config = dict(
    model='CTC audio transcriber',
    train_examples=39062,
    noise_aug=0.002,
    n_mels=80,
    norm='groupnorm',
    hidden_act='relu',
    batch_size=256,
    epochs=41.3,
    decay_fraction=0.3,
    weight_decay=0.07,
    adamw_weight_decay_other_params=0.05,
)
Rows from block 4, named by matrix and row number. Rows with one number belong to one channel. Each number is 200 + 40 x the weight over its row's rms, rounded and kept within 0 to 999. All counts start at 0. After the name is the row's rms in percent of the matrix's.
# convs0: first width-7 conv (model.blocks.4.convs.0.weight, 208x144x7), inputs 32-47, a 7 kernel for each
# convs1: second width-7 conv (model.blocks.4.convs.1.weight, 208x208x7, transposed), outputs 32-47, a 7 kernel for each
convs0.154,106,151,179,227,196,182,178,176,120,127,141,135,122,92,84,221,229,214,192,176,200,214,181,181,185,213,201,214,190,244,221,212,217,198,240,207,198,204,203,195,211,199,172,181,141,184,240,263,231,203,280,381,186,73,168,248,267,148,296,259,185,219,194,166,219,185,179,193,188,177,189,267,179,155,181,192,190,206,198,205,205,228,229,202,205,203,295,239,170,196,213,170,220,139,228,232,158,185,232,172,194,200,216,233,214,181,183,289,212,171,274,262,173
convs1.154,121,146,153,187,192,156,212,177,181,252,251,170,183,205,225,176,153,142,129,181,229,217,206,198,228,196,203,218,211,233,244,201,207,244,236,189,213,134,156,179,151,207,267,211,213,210,166,173,180,216,139,139,203,195,142,135,158,192,185,202,217,187,158,147,247,169,165,216,194,186,210,209,248,215,197,159,142,216,210,229,215,215,207,181,134,245,198,212,225,208,238,230,209,173,141,124,126,203,234,239,249,217,212,169,161,139,193,165,185,197,214,249,247
convs0.155,104,252,200,199,220,230,241,218,285,261,246,236,198,196,192,163,166,138,166,216,187,180,223,194,210,236,229,204,212,118,214,226,214,205,206,177,151,148,184,231,231,166,135,145,168,168,140,153,198,224,203,138,178,213,234,211,226,212,240,202,198,201,173,151,206,201,190,191,144,131,182,212,237,225,228,227,198,186,236,197,188,184,191,211,229,155,232,189,168,169,150,83,152,165,177,175,179,197,199,165,176,208,189,186,200,205,92,130,142,147,165,184,159
convs1.155,137,169,205,238,245,263,207,193,176,226,257,230,209,191,176,222,237,176,192,206,194,181,308,274,194,181,252,207,177,231,214,173,153,163,164,156,201,213,226,209,201,167,149,271,217,179,170,154,216,265,205,190,158,190,200,152,158,254,235,227,199,194,208,168,307,268,233,201,168,167,221,167,183,208,166,177,196,144,214,164,108,137,182,224,206,208,237,224,209,212,244,242,301,276,288,282,204,179,213,269,186,167,104,83,102,122,102,107,130,134,161,221,236
convs0.156,109,242,232,216,197,212,216,172,141,187,240,206,182,234,221,227,198,182,221,252,251,211,220,222,220,231,202,181,179,241,333,171,93,180,249,180,167,170,177,212,198,155,155,161,129,129,151,180,193,178,216,190,201,205,227,206,213,220,183,148,198,226,135,147,163,241,273,202,193,138,137,210,211,198,190,162,162,173,182,204,221,192,173,188,215,243,357,102,27,171,260,252,184,170,235,227,206,173,216,172,176,193,217,202,166,175,174,94,122,227,206,180,201
convs1.156,136,147,152,209,167,181,179,165,212,189,131,144,257,219,175,163,165,190,216,227,257,177,224,194,239,276,257,134,88,171,186,216,179,164,139,212,180,197,186,185,214,246,205,156,182,209,228,226,180,216,162,183,186,207,141,194,266,280,245,243,244,179,216,236,243,201,209,251,215,174,257,259,208,208,153,159,182,208,191,168,167,218,235,201,134,144,157,160,162,181,200,185,247,183,158,203,232,171,191,280,236,231,218,174,231,214,149,153,174,270,283,218,194
convs0.157,100,211,204,229,192,199,211,279,211,133,151,243,162,149,192,223,193,240,244,221,248,235,256,226,204,240,212,200,207,187,164,257,179,132,91,185,219,262,265,215,186,214,215,185,179,218,217,210,233,301,179,234,241,155,263,175,189,94,157,203,266,144,168,160,230,263,194,188,210,223,207,153,202,232,183,158,193,196,260,209,170,204,233,200,183,262,149,135,231,235,174,127,281,285,238,259,158,146,197,151,239,182,172,229,213,169,171,225,150,164,206,202,155
convs1.157,094,177,183,279,259,204,259,185,192,138,237,273,228,104,219,162,127,167,157,163,215,298,295,272,242,164,196,184,202,218,167,257,189,155,240,239,192,174,211,242,199,177,181,155,199,242,204,220,187,164,236,232,207,119,171,266,218,213,263,183,192,245,256,244,232,287,219,208,278,214,205,247,223,210,230,180,151,188,266,172,153,198,176,183,169,217,197,253,202,190,247,265,197,286,231,131,160,222,189,231,207,188,237,279,218,230,235,226,168,180,113,144,175
convs0.158,102,190,155,158,182,212,216,218,115,109,248,260,122,194,386,230,186,188,210,230,210,229,196,171,184,206,222,211,225,215,231,172,129,185,217,209,203,204,224,195,217,238,147,247,233,215,254,217,152,186,150,202,234,254,265,222,159,233,201,209,167,185,176,224,217,228,232,194,213,219,216,245,231,216,185,182,196,221,208,183,194,193,194,184,190,161,232,196,153,193,218,226,156,221,257,224,183,130,200,193,213,188,174,211,244,244,125,179,197,255,189,222,233
convs1.158,095,232,234,182,146,195,228,176,156,228,169,200,280,164,130,207,188,219,217,185,187,174,206,251,296,223,188,233,187,226,137,169,188,236,219,232,213,193,212,249,172,158,217,210,208,193,196,213,263,221,211,158,177,253,221,201,239,228,265,235,165,128,163,203,167,228,257,258,225,219,207,187,141,182,170,165,224,220,187,224,213,230,193,187,193,176,223,233,225,181,148,157,184,191,173,178,232,207,213,228,196,172,212,237,189,192,183,158,157,206,236,241,320
convs0.159,104,232,212,218,230,258,234,200,188,306,227,117,141,252,222,221,206,169,197,234,189,226,221,192,188,219,209,245,185,219,119,226,305,235,176,175,247,230,150,231,285,252,175,228,178,168,150,195,249,219,270,161,158,314,186,129,266,164,231,281,131,162,198,222,235,185,168,222,236,207,199,219,207,182,202,240,204,184,225,191,216,198,179,218,223,180,195,235,223,236,252,217,132,211,275,249,218,236,162,216,176,287,219,238,224,169,183,231,182,165,214,219,222
convs1.159,122,176,253,199,125,113,148,194,198,180,167,165,205,207,131,281,289,186,209,230,208,180,194,167,168,264,297,226,129,221,145,130,186,236,151,204,187,251,176,182,203,266,220,205,230,180,139,150,259,230,232,155,146,204,224,219,189,127,181,269,195,165,247,236,167,130,267,215,178,200,184,253,204,245,186,199,172,183,176,261,226,177,180,229,234,269,185,126,184,195,166,192,180,227,259,153,189,294,252,183,130,138,228,191,176,240,253,230,241,207,301,254,270